Rows from block 7 of a small image embedding model, named by matrix and row number. Rows with one number belong to one neuron. Each number is 500 + 40 x the weight over its row's rms, rounded and kept within 0 to 999. All counts start at 0. Numbers have three digits each.
After each neuron's rows are labels from the 100 images, of 14976, where the neuron reaches its highest value: "colour at peak" is the nearest of a few named colours to the mean colour under the peak; "top examples" is what is common among them. Only what is clearly more common there than usual is listed. The data: gratings and oriented noise at many angles and scales. In brackets: how many of the 100, against the usual share in percent.
# fc1: MLP up (model.blocks.7.mlp.fc1.weight, 768x192), inputs 96-191
# fc2: MLP down (model.blocks.7.mlp.fc2.weight, 192x768, transposed), outputs 96-191

fc1.563:495563552539501491586528478560476507537467469572536469533410456499489538556514457497514460529442475576488560486507481541488511475547442507489491533457435521469463526533497472490483532444517470494434558521446421513461423603469494487429496536413506461428502521516517471573474507498512447523
fc2.563:576497442485556468497544441519525523576529433550477506544487531502482578467414471417478436471504532501488489535440548608541582523470518558528512455503562484510508515461540554487474458428553465476528509463503517565518521549466526475435541466505491415545501567450536515534456535468439461540
colour at peak: green (64 vs 2.7)
top examples: coloured (100 vs 49.8)

fc1.616:532460477468508491530508492463483470531482514469530595501452456521507548514541476558509552483537523383493535495508502352501544541590432486508451533540538472521504505512487527510449489520540514556503581463471420437528502489468442546556459473484526420534471501500426426463490462484475542523
fc2.616:434532495502474552523487503578538514448472478495520430484511504525503575441493589514569488488510490505515461492527539533463468562476556539449541426491450481514529555492414441551506555523527555471565459544492532560515490584507463448506543511504508570458469512557516487517405454550522501513
colour at peak: brown (29 vs 10.2)
top examples: dashes (100 vs 16.9)

fc1.53:470481535520513512514552458550482480452476503534456437517476516497472554420461520550484495464483487568492520509506488491550521491442558541464513457496449530523518439536406438458538523474495525462494536584566469423499475472568466529524401513514427587475509495501485457539465493606500487452
fc2.53:507447468492547524528455496476548466550533486443532475553548520452591430468475509426519512464558459420542523455462513541514488487467446543519509499457518500502501479485595541482419559531463489444453521500511473557478527496484466422515495539518554460551487509541487567537471472472486488494
colour at peak: pink (26 vs 6.5)
top examples: dashes (100 vs 16.9); coloured (100 vs 49.8)

fc1.636:475499484516566494501487506476488537475490449507450421579506548506501558486465551518475499493525448534495465507442535481573578527554535588512484523520493505442557483451505498476463466481519466534529464464488465532461525449501460476503410479497443465510477557504460529478430505496535441498
fc2.636:438480464404512522449486499494457462501588494479467483494501559521524545478474527453463524454521414479510507476556455563464504528498514564594510552526447475449535520484493507543462513496490513490490489466549498501533431511513456429557518529560480490570493501478510496564485465466528489487
colour at peak: purple (61 vs 3.8)
top examples: coloured (95 vs 49.8); square grating (50 vs 16.6); dashes (49 vs 16.9)

fc1.523:428505499516564475539455517498500535543415517512439520476541533495547496554460459525502487477502516414534498552445485516468522493507526500452512481502446509521475459509433513482463493532443463472453536508429393528452512445512511486539457435422530472365517448506549568418517541562551497519
fc2.523:500471498488509520483512508448520496473522519482476495460490405514413457479477525532502464523481561531413533379512501533534454590540554533482503477465526469446524548484473475478560523462476518507438463484520494504530506518511555557503502538481503565633468499488513575576457586477512538458
colour at peak: green (48 vs 2.7); brown (30 vs 10.2)
top examples: coloured (100 vs 49.8); very fine (55 vs 19.7); sawtooth grating (43 vs 16.5)

fc1.544:461529526500472492531605490524419531491507505560457501522377497544468558448474514538500489506424458558462508530534500489496518490490556494503495512491433528482476521538385451527544509446512522440485506589555468477497443523524488490520454464472466547410488509474520421570490559540504497453
fc2.544:541459474457509518499494488532533495552531464460504488534522550476565469485481504413500519453562514423507472480409561552540510488443480542517529493475534499525527483501599548469402511502510475504458518457502470573473568491431482429499521477528530434547481518569483570480482486462470454487
colour at peak: yellow (37 vs 0.7)
top examples: coloured (100 vs 49.8); dashes (97 vs 16.9)

fc1.657:553546492462489456579404500522489551492515442525464508500526487526496469450532461418552496496510520444514510448546459442537494412544530491545509470456485536443566513506525543530510433530518509500506487506567471483527503538500534536515480475512521492553527516496492466465498557494571519461
fc2.657:521511497495493504479472468488515510485475526490558474399483579515411516498506482598523525491556525600505540504525461507545499526497505531499480526536463470550447534520442462565523527500547466421477557501530501478437469502526513426514556527516570508514498563543535406491457484579488499520
colour at peak: black (75 vs 5.9)
top examples: noisy (85 vs 29.8); dashes (72 vs 16.9); stripes at 45 degrees (27 vs 8.7)

fc1.590:535473475479498505507515414443442489517475511472477507521489418468419511487562387484554501537500513392509493477490490413517462483499420500519463559495524479497503488482564445559483462547510445563417523546501522471467512563480519483437468583488519506543517540453482470416489461432484489453
fc2.590:504491520500552571481555459503463518509444528549460442496522615472437509500492470561503486504538511490557486539502528546486480489426495488495447577506476530525564512482467490484518553484494458449503527428495508496501527490552513445563497481567545469446405525621550416531497407561506498544
colour at peak: brown (47 vs 10.2)
top examples: dashes (72 vs 16.9); very fine (44 vs 19.7); angle: stripes at 135 degrees (28 vs 8.6)

fc1.493:473530555480502476499448510482542534488415460465508523551530498506477480517618504462553530527474470457579494486473502383452442469512498502436548548471455540514575535538544459475517463533473527573437543506455441464437563482520480537470446476505564525486561537509456435482470504439530540461
fc2.493:463545465512533458488472499449470456472501460560412480408520456481419552518440519550497488485531535475490485495529497521482475467483488467515463502533494565539471536509415524572490549530551539446532540452495490535579488466538528420450481514532435536496415497562488529523437507572473512516
colour at peak: cyan (27 vs 2)
top examples: coloured (100 vs 49.8); sawtooth grating (63 vs 16.5)

fc1.193:510479518552511511526449588463518442489520494456571500521525558502532441513503493438522536528555522464525488513470487437485464488594435491507464582486498496478481521550560596481448546515479476558497481434474485565420540471430516534519554505463543447516475499561461586455497529403500519514
fc2.193:507450537491504602499557418539508445473521510513496467573494478480554494449451496516493500440473497539560569497488506546548427495414467507515537394474455532530449475529466458500467567477443566443477567579553479507530467515534532489521473535458431524489522524548462451589477493528476507510
colour at peak: black (63 vs 5.9)
top examples: dashes (100 vs 16.9); very coarse (53 vs 20.4)

fc1.219:520456530533492548499467466492502511556500535453501461449529466415529491486550476545515524498572547428517571516502428440569531457568484450544478539491460498440544489519449593486534384489505502546473463524536533447554499479470502488522527557486491487587412509470438486515496553486484552551
fc2.219:444490558510527565521602468514497468508459419461509406488514537536522490534515495495523487480514499498506451501492508520466520471500541556517494470495490482570444523494488433541522503522466551499517529557554446539525508542487432394458466477563524512415564567544483469554440424513513492487
colour at peak: cyan (37 vs 2)
top examples: dashes (100 vs 16.9); coloured (84 vs 49.8)

fc1.588:428456491521534513505481471482524544522462497482597545500444514607478515529507489397561477570461490412526438526469522380537510463558566521484544566510463481458548509464519460503452490451493502549477550504468515490461517509482507600539437497488430501480473517564460488440498457474496526507
fc2.588:467531516555446510446455536475471512528494536527406462450495519459478473409474387538430468460469526464548540499497513538447516548483514460447470494573566469548458478498530562438522471501551528504535457475516487514541529536521547498451553527550379523512494485517558445505516445541529562524
colour at peak: purple (50 vs 3.8)
top examples: coloured (100 vs 49.8); noisy (69 vs 29.8)

fc1.209:507458533550511518513457567463523473486500523453594515532535567475548449482540508466538538536542523426514485540488478379483454486587454468492452567493504476486488513526566589477481524540455474548495458450513527535415551470436502551549556492455576429487497507540454549457507531423480528518
fc2.209:527447508473512571496558452530537435445513503521502488578514455510515539438451514500464487449465512530558522513467498535563458476417488503510563421480462515554455485515428468525482543479469559398505555583563487516557484513540503490540462497444407519510505506517452443557452512549455524505
colour at peak: blue (31 vs 1.3); cyan (26 vs 2)
top examples: dashes (100 vs 16.9); coloured (97 vs 49.8)

fc1.628:470498545529489509529560500514443485503485509553494522540429491488469544458475522515492490521411436479477538548552462474497502502496505480488502525478442517478450467544404437517558540460449505457492491591534463445501450520521478479558405510481535573398509511488504422593483567534527550470
fc2.628:558456503483527500533454527506542457580523470472517463563542528449561488443452483467518522486548494415534520479418515562540492481458460549541489528491497505447558500511597569497422572515482480477483537485489500558481515556433447416517520556478486435555495494513448562510509490427468482514
colour at peak: yellow (32 vs 0.7)
top examples: coloured (92 vs 49.8); dashes (76 vs 16.9)

fc1.707:480476530518510513517556462542499466437468493533469418508482534500457545433459516548483493467503480564507511505494488509554512468436565546467515452494455524518531432530394466464532515475482528460492554583573472428496468463570471531509416524508428576490505483507486476527467492600499474462
fc2.707:515448477480545521534463480465549461551530485429548476555549527472583437455481503428528510435554462428544515470464514550512488470456453532506495493451525506499482478512593527487431544518455499452440515511513466548477523500490466434537489544518537463550500507528488565534480467456481502492
colour at peak: red (25 vs 0.6)
top examples: dashes (100 vs 16.9); coloured (100 vs 49.8)

fc1.625:451455500420530526450447499519443528441544513443472455532510517529570478400497472542580524504581508518504537472546556534481505454428544460536528465551504521555527519433442448552539427497497493439515524563555535564562504534574484488494480491530478495547443556472461515512458554491464489439
fc2.625:527545464448494430461536516481406544594501402503467548494479463513444532540533493503490505486475489453486465518553520503420594483557507501528455575549548430436513477420561536508483443476486466547466445427457475507499456451518511486505551569545509495447501560433523501461514511470549487543
colour at peak: grey (95 vs 62.6)
top examples: coloured (85 vs 49.8); dashes (80 vs 16.9)

fc1.312:615511490474457488500496465467558470458441456471527495499478487545480479460466441513516505516452484420435435508569502435497497429521477437492513532551516432476514551487565461457475456522527474550436551520550575451523496498456516468459449536504482450616554484482429512452523525461503547501
fc2.312:455521499479501493496508456517419491549512502492449507502571577498434533461453547543450511513550474545479477504466449514554472572438475515522471507563474470546542486533471510557533521496526496445494539553457560522545480497556478435465547493563509506474476483566485439498456377588503481551
colour at peak: blue (32 vs 1.3)
top examples: coloured (97 vs 49.8); dashes (70 vs 16.9)

fc1.475:483510515442478504517461443534529506508489488474470469459517528536499438490564487449484406489474543400530546593512478466520462446469517456517520565532477529470538596499523546470510442498477485543436515457464473565505478489474559555472493535519534521512456497509410541437526531485527503426
fc2.475:461571531502455431536533482505522475529496493579505492446508488492466622509459463500450525452535509457494477477504470545477491479525472452510505533517531503507554506531522434511436481504487512478506476453536558515565499540539551445494471446514398516524501593485548417496447480528470569572
colour at peak: purple (26 vs 3.8)
top examples: dashes (82 vs 16.9); coloured (80 vs 49.8); noisy (62 vs 29.8)

fc1.64:494506548532477520535573484520456500508514517560477536529443504506459544454480500506514480522421439469464531584550481462498488504499490471492515515491434520462442467544395442524562526477459488481488496598536485440497437521520484508582457501454532579392514506485483432574497592549531554467
fc2.64:559459502503515494528468541479535431595519481478537492549538521449563501461477492456502532490553468420521505491424503560521485485472469549539455535485486499438546502506587568507418596516483448505470533468493472547446531543417462407538525555490483432526513491521454576488521498407486481518
colour at peak: pink (32 vs 6.5)
top examples: coloured (76 vs 49.8); dashes (52 vs 16.9); filtered noise (45 vs 17); scale: very coarse (41 vs 20.4)

fc1.314:491463476491538461564510542487549472527419553414437547514511499502465488479507477416505437479493511417550496445486429525489527531525479448495483512533498525568470431499511582456509484507502484560521558541511403441482520437424474532487526469494499399517520485457473456471528485524582489417
fc2.314:498527538516563492486448428457436494492554473515484482442516464497467581529488633540525495531529501572539461516512516548465438486427540477499529509528534477428519594540415366545511561511527479484510571491530524540446513539480542511490536399486534508449520516488464504435421514581466506515
colour at peak: blue (44 vs 1.3); cyan (28 vs 2)
top examples: coloured (97 vs 49.8); dashes (93 vs 16.9)

fc1.498:427510472496501557512486485476548490514484464475571590485493527495533509423466491473534469473490529440411463511505494469518520438476511495427558509401468508528514523524488491466480535505459461535490543505415459508509495482468522586484445460509442524487500504449467508427505596513498511497
fc2.498:448514521434486509468461502564477526441442468538523459470525539488465493533467527553487533468439443572418493498430488510523493500515408550471525476523472510509472444566462456499455523542487495549497441453514527519619567463554481454497531525474474556502527527443531490566461400545526523474
colour at peak: purple (33 vs 3.8)
top examples: coloured (99 vs 49.8); sawtooth grating (93 vs 16.5)

fc1.353:542393515553535562549551469494554471481483466533542512502535557454471509470478499483533454408488540468530476566481508489576505467484496494443532479442509510525435413507464497470573515487438490466505523535559461502438531503542515515539465517528467562487535484518487550543501518559486595519
fc2.353:470447483477571519507432500484509466499518429426444470549542465504574464455458473526524511531538461439537506449482509545501493511462475558515470509556511478453552492474526545500461533491490476523486512516492521558527460558537462431550468528492495475532477541495447513530488529451471490505
colour at peak: pink (37 vs 6.5)
top examples: coloured (100 vs 49.8); dashes (88 vs 16.9)

fc1.25:506482448497457515446522474430501452547476468507523462604477516540427504470492531565517479548524507457476487490540494479556411446466536472561556539481513513473498464472516455550531467540461535610477544472501579489538462540537498541447411510486446468514519478503443482477482455455522483456
fc2.25:491545513507506501560447519403482426468507541550499527395506553525457514499484517514493502524552483537566505519449494508565504461501529538494526550512452525479470557534474557548517505537518422420456527501446576490448512491556491495469471499562472483466439482476572492518449445485464502503
colour at peak: blue (25 vs 1.3); purple (25 vs 3.8)
top examples: coloured (100 vs 49.8); noisy (74 vs 29.8); sine grating (52 vs 16.6)

fc1.492:478468485414507533452480535539437561477544480435501488507489549566549524432465488528504606548616460476465476469547549533453538443488544496561540541613476498536553546449430537565517422485529472503495508542580549580505487518514463518511538528487470444525482544505435562468459537480474477435
fc2.492:513570435455467452491506486475462553526507487533488515456521458480546514531518466523472501493498527447487501517530522589442549505511482498499460512496604488487527504443615524502416465521482502536464500441476474515530488517507532495503528563526581494505528494501544529470564499482528432526
colour at peak: grey (94 vs 62.6)
top examples: square grating (66 vs 16.6); fine (48 vs 20.1); stripes at 0 degrees (30 vs 8.5)

fc1.459:552423552546539537555539501509539454485452468548488497528492524443470541449493498478528461416475502466524498553460502469590513469505492516438494479489487496504456415517449517458573533487461487458509529558539447487455492507537516493524412522523434563450502493495470510541475508551485590521
fc2.459:459441470480543502534432490436508454498533464456489489549560488478596487503468512518512517549539451386505523495516495532485479519471459545553468516527495501454535539480557517508456541504492470537497518509485526545507463536510460425553486560473549466553512496492454527527479533436470480498
colour at peak: pink (48 vs 6.5)
top examples: dashes (100 vs 16.9); coloured (100 vs 49.8)

fc1.705:501492576520512519526575475506470496509471487557478474530445496491483564443452521509503476481424442517479535539511489481542511487487517497458521487473445524477472456523400461507566523497460503450472527594550442444498444491538483503552380511505475590402504506482482435565490530568515538466
fc2.705:503445481473538513539440497472539460548520468454512468560563542475590448498470488462527514488555451399516525469452514545521490500461446549532482530480501496454541512496580565518437560526480480493496514472489504537463523548496469405540514534494508434552536489517474559507486498429475477500
colour at peak: yellow (30 vs 0.7); pink (26 vs 6.5)
top examples: coloured (98 vs 49.8); dashes (97 vs 16.9)

fc1.106:508536519474497490513413471496593491557493540476499504521503606488469478533468476488545536518485450475455477482518489565539482403487484464496608492517527490440460566483462514471537453589477488513492540486390531560545483509505539530482472593479442492566529487500408528503512482529539471576
fc2.106:448459516565419549473536546499520521481517535489497456454530446508448547518505582535574505416486436531492546538548472601545482522526449531427435564513436520523491543580490507535520475521478522458448477519562460533538491485592448482442455368462465491471450544510511456552448432494446534531
colour at peak: cyan (50 vs 2)
top examples: coloured (100 vs 49.8); sine grating (45 vs 16.6)

fc1.269:389502466541546518562457516529463536491485506472478562483506477468485511544493454520524518433511504469595544514479470532540581459548522524489550476483437524534545448526432562506503452465536451510545581472456422457421510446561493519518514491519547505457500486545498558495482520529465461463
fc2.269:473541532531519469540531488507529469452470475516489552487566520535484472543429427505479421490560539518458474448512476489420510519555469466574541526471491516444460513453476497481512479475547467507534431515491499582495554482459540526452508477497462549571573538544464547497469546463508542490
colour at peak: brown (41 vs 10.2)
top examples: coloured (100 vs 49.8); square grating (56 vs 16.6); very fine (47 vs 19.7)

fc1.375:551524548469504462525464494472451520527542482557574562534494497506481518453483472460464498451517501498536566483566479434540474499566446501479477530480495442460509490470560534466526508502506439470456545438547503447547498454528542519464484540443514507548586571511368447470547498501529500533
fc2.375:475546490520501522459621482539527475552467500538571413488485535511466457462488487595513603503482464444505443477547504542487545511463457461513527492564475465529488489495458450461453467528446535522517557503479511526486530474513486439532471496529581509499534529482537442598473469505513470536
colour at peak: brown (53 vs 10.2)
top examples: dashes (87 vs 16.9)

fc1.488:475451514536529542517542468527530472435478489525457397511501545479467552432467523552494508464531505562517506494474501502576516470456572551450538451491455517528536433533450472433521515485487524449488559558565449459480503463564492530482390522516416562500506476532471489526464484603503483455
fc2.488:491456488474536531539472474451530482524547471447552477563541527453578440471473515439519519469560449428549510474475517549504479485449435535518488490434520519469488490502586513479408547517465502455455526509514477532466512508490484440553508560519536463540529494529489567556475460463486477507
colour at peak: pink (33 vs 6.5); red (29 vs 0.6)
top examples: dashes (100 vs 16.9); coloured (100 vs 49.8)

fc1.400:487495521479474506478492473552517457511499498480534515497506575500490485502503567526483514472538481477498604564540486467554475456526519477532604504470450576495556477535483529470501482548537456512502509456491535486491481446467514554459493607483522482544526502555448479442554536481528581510
fc2.400:474545503501510490466514500482546488536557513499496459487529540476447483460531507542503536457562493524519499494537461576491506516497492458538458500528489495427435515528540520491508502483466483497506515493512448532517539509520463467533467458497438523467431500541519536583416387487522470568
colour at peak: purple (37 vs 3.8)
top examples: coloured (99 vs 49.8); dashes (78 vs 16.9)

fc1.677:486535575528514505561565479518437494508487481547500489558427462473469558455490524500499470501427433558486556537525454483536496502510508506463493530467442507479477479551418446499555540473438495425490513578546428440492413526504473479521407497499505562402486529470498450584482527525511542488
fc2.677:504442472451556520508464487495536475553538453470507478574555538485582487475416465469518493470547494391535517483432536560536514500459470566543506511500508504502555506484596575504434522517497483477499518469497518572467527554501478410494532515492482415576535523514473557525479517442454466507
colour at peak: yellow (40 vs 0.7)
top examples: coloured (98 vs 49.8); dashes (97 vs 16.9)

fc1.593:511486529542481521502574495518455514510479500558474521511449492504447550451466518527488489498426461477461519579543479454505504514490506490492518480492450522501451452550376459510573531473460505490497494591537480459505435515551493505559440475466524580417498500499503422559507587541526538485
fc2.593:546449527521531509580446528481556439569506497446545458531558521440529485475500505466531515479547484406532504497434514539522450438467432541502483518468460506442533486558575546470424592513469494502447544502487472542451516545444452422524506547478492477519503467531436580510519469426498496483
colour at peak: pink (25 vs 6.5)
top examples: coloured (92 vs 49.8); dashes (77 vs 16.9)

fc1.357:489581543526515471581520496527462482515465475567503479586432465478476554535515507459496464538447451600499568487539456519524515473544459487469487533459397547484484503526458457494508520464475490475478508502465433457473433561458518473438427503448497506388496526471514478564450470518513493524
fc2.357:542458442450553503490520448476507527559573451484481507526546534515529481519392469473498472455516530426479482516438558611534561536497527558557520496517529495495529515451560569480468483464542452487544505425500547583502511525483525404479555480522530414570546555476517517499459539438483480498
colour at peak: yellow (35 vs 0.7); green (32 vs 2.7)
top examples: coloured (100 vs 49.8); dashes (52 vs 16.9)

fc1.263:451514471472482508566422555499514469584402504463527573544536461515472475497530508451514476565502542543485481513460513511515479411563504501451551477491470461467515534513522461513465492503552451533456525554501577515505499508486518600494494491479378500539533528486400508479485523458564486509
fc2.263:500515513493515520569570543552509505516490462559516433474543468495481494432471549492496511492456501528416515525519529523533457478411488458474468449526492479488529504503521447507503529517504500479547479456546533545503523472581546341426508521553489548559466482528538376505501473549538545473
colour at peak: purple (49 vs 3.8)
top examples: coloured (100 vs 49.8); sawtooth grating (63 vs 16.5)

fc1.43:434435459501524574493450572430439451471602484498497514519548498548481513472455466528516554501520448500518506461522425539409519499525502507569518555504437483460495510511479562549529510456482532482511466464534541520481408510534546528531558537506486465488547494556521537514460547492519555502
fc2.43:535548492503502418474503454492512549519473499554472534492492518492490504570540556500438453539419544561439483564499481459513563584484531490533472477488543507523530549451476432537536448490573493560580442481464508456540506464458520545475462426505521482490467538458551443463478490510485463532
colour at peak: pink (67 vs 6.5)
top examples: sawtooth grating (93 vs 16.5); stripes at 150 degrees (35 vs 8.4)

fc1.175:477523462453520583506542468492446499518496508515514486517504509521460496522460491513516451520428432476416512458540420521491493504453497510505516455492473528436494521511617559584486460555514471566468550511504448538520495488492521501608522499568535482535559496499510491521460512544576497481
fc2.175:580535517522465543455501497510506472495533539444476441477484484506536525492592501556547524535501437622525503466456422531522514497529463554499507470504562487539445522579578441454526482538456451458460514480471560489540492534542497544448520405533500550483472532490552518595435457477509510513
colour at peak: cyan (39 vs 2)
top examples: coloured (100 vs 49.8); filtered noise (45 vs 17)

fc1.689:490491542553500518503577485527473499482468500557489487522439494492460554433474520537480484498441460520464512550520481483535504489457542498456513489496459525512469439567400442491557509476451512451486518595557462437500460495542486514558399488494500591418512487498497440563485522586530507463
fc2.689:509440478495534540557416525493557461548529486452521456550564519459584457477483500467522538485560472405529515458447513561520473476454441551535497516483516492472540500522600549479431570519478493493464537505506506551476516538470461421536509551511510454546500508538453561507492481417475481491
colour at peak: pink (30 vs 6.5)
top examples: coloured (98 vs 49.8); dashes (96 vs 16.9)

fc1.597:440484568499549496459535476484527548482444493469549535431534584525540515580549455523508425449444468387523546539498482517462484439501522485469577479519432503521547471521472531469480496511500524484489538463471450461444488508534503517526471443541517493472524492536500520453510547625488382550
fc2.597:505499486451436455514506526516547485479516475460445459429576345446446469486444454541518438555533547546473500414527498500498469520576517486527529498463563502443495530447473485519531523460504518508483487485498506548523536494490603577485528524490437518560455451495514513467467535474517562479
colour at peak: green (42 vs 2.7)
top examples: coloured (100 vs 49.8); dashes (66 vs 16.9)

fc1.384:468466518495506520491538429529457531445506501511452440519444533518472544427465530565503513508503470601480469494490496516537524461444600522488524472487429546510546467526389418486545495475533540445485555570598487474502480499538472526490406452493417529463516498489496457546443508587510452443
fc2.384:529474471426553546504507447452532479515557465473521505529532525478573451502487520435509533424533487427535510498457547533517504497457481523493472485422547511478501469476598510488428516521487533500472526460531466562479553452445501435511519555526514459561535504552512599494470475476486452494
colour at peak: red (28 vs 0.6)
top examples: dashes (100 vs 16.9); coloured (100 vs 49.8)

fc1.150:471500446442501499523524490486564522581501469512498495487541557473495490531432499516478523526518495449514542509493474524552493485557523509481579451523451502489526487466465501436460459491477541517444550533493565499476511468562569467480484492463506550457531520544434519500518522587527473523
fc2.150:503556467432534481475471485453503502488488490530480478448514451520433522522396475624504543486522585475455544537572456509483509551493478539509524535481469484507513469495583476469522559519565491512522461520510489508460537530545523454522478433568548507467512519539526491508496495442510535611
colour at peak: brown (35 vs 10.2)
top examples: coloured (80 vs 49.8); low contrast (77 vs 29.6); square grating (38 vs 16.6)

fc1.484:530465542457492554479509454541529511460435530534477498497468500463608465447483522541505506444454479560553516482495458528606556485416527519475537407528488497498517456472470496511532497533471509451477540582517490472499439488595497515540390561491400551467476514481446460537466465570440475503
fc2.484:503538470528445443431459550504477521522528518531460550436508496574477506601523487518465511583465546481439479564491476417440466567596515493519481585503513465517496540517498549524558498518530463582577424394462560476490501458483544540470548428504574516502466476479570492436455574476528528497
colour at peak: cyan (25 vs 2)
top examples: coloured (99 vs 49.8); dashes (98 vs 16.9)

fc1.359:555520523449468529464538471581463543440457512521547486510475530499570517463543522560545496555564480524513535477513477446490510491520522444502559565535476501567464549461463504560515492545465512412504559495513472489465474482510475550439456478473474456489490478482478537549480495499414464534
fc2.359:516545514453451508505453476523541546447502555509519507541473491483642441496524525559504550538506562520482521482491510481515488505454490460491537451496533594556489572480502462512508462561523531460517557561525526449524572467463509525457477414468553484498498488504517466467511505495433469498
colour at peak: grey (96 vs 62.6)
top examples: sine grating (47 vs 16.6); very coarse (46 vs 20.4); square grating (41 vs 16.6)

fc1.10:482513565528499518565563482508457488489483486548477482547441465488464568464485512525492488493439436550495564538534481488536510500499515489471510497466427513488481478530388438508572541471455505449501522600549423461521446513538462493535380501502472573409489515485483441576470531551506528474
fc2.10:521459454447539493501444488478537458565564452454510473547573549475586452488433462462522489470540483416513504454451540557508513525466481549535501524502538504493549515473601575491439543523484471481488530447506526555478525526472498430497538510527525436580503495519483562506481520434472470514
colour at peak: yellow (37 vs 0.7)
top examples: coloured (98 vs 49.8); dashes (97 vs 16.9)

fc1.601:476533511497480477501543447528454513493459511542474491541431493524459582468496501492497470510413449563478535535539466473537525492433569489509493479490417531499525491514395441497556508492511520454503492591561444427514448527532465492556438472494429560435488491455490420543452490579501488475
fc2.601:534453450456538542490469472509527472526535481486530484512547536459586412521474493437522499476563513444526511482427529524519492542527500538517513529477519482548488488462581565483403543534461512505506489427512486532487564479460494412475515498514541446575496509529499569483447531427485489506
colour at peak: yellow (26 vs 0.7)
top examples: coloured (96 vs 49.8); dashes (90 vs 16.9)

fc1.173:488505458455473538554496558475462508569515521505480506487546455516476455500506474418478482487494475414507544422426416476554543471487492502486498550494481473533499450502511535457493460503464470560416434513564427466486529464509482560411421498389480460559515490488447433471502519526553547458
fc2.173:440506489455593495508479487498491480462523505590500507409485562548399534458478525620494482506522508455497493520558478506490455523512456556529434440547477510485466446476524446529497509534548538492544485533474493497487520505554515397476509511577555507517542503525541483539421432526484459555
colour at peak: purple (62 vs 3.8)
top examples: coloured (86 vs 49.8); dashes (66 vs 16.9)

fc1.761:435459535483547550481467557450510547526428536458551552506540543547453517496481438503447434467513529518524523504502514438567492409554473503557553528526423479458562510451477466498435489509470467538464536557501508521479518475488560582530415594487505465424535515558380530484544455528571498479
fc2.761:492494494539453478511487478439510506489550552496427492426543421469500527509517463500539458486525520528516487472546458453432495500481564516509485559457526466454514485503539514458509521564526508487526546489480542506506539521547563524444546472545440524541464479517590522511437531437469537521
colour at peak: purple (35 vs 3.8)
top examples: coloured (89 vs 49.8); dashes (69 vs 16.9)

fc1.362:572516505541532547475473480556506553514364494494510525501510507534468478530494466474485465471483457428489522508456390522500542460517519485468530548570481533522511488436471506465520497500517475463461464517499367470490477399470491565577493515461555464568524484429490495446470528578612490497
fc2.362:524573480509504503560526510448474507481530584510510513434504422440460529536455412538525435493568535466559490442516518523453527515505513507497491491495547422477433522503498502481502494481526532490534489531388566475545574531477520538477535442513447521493509492473490562446505517507500555527
colour at peak: brown (43 vs 10.2); green (38 vs 2.7)
top examples: coloured (99 vs 49.8); noisy (64 vs 29.8)

fc1.425:541458524535585506521527481486494503485472414507491452570508547487487530470440496515510449470538499507527473535430553490564536511559517553452471505479514487474526436461502515453524492464479454474523522519500431538426552480524462480466392480497442509486466563493459570502448539501497525531
fc2.425:445466463450517518492438486498457478505539463428469495514527549487583465502471502453483525483526444446525533445537479543467501538466506560559511506566491469487537503479484492502485526497494486502495508508513475474536460513507458428573521540560496498572495522480463509531478479448520504461
colour at peak: white (73 vs 3.1)
top examples: square grating (85 vs 16.6); very coarse (62 vs 20.4); stripes at 150 degrees (30 vs 8.4)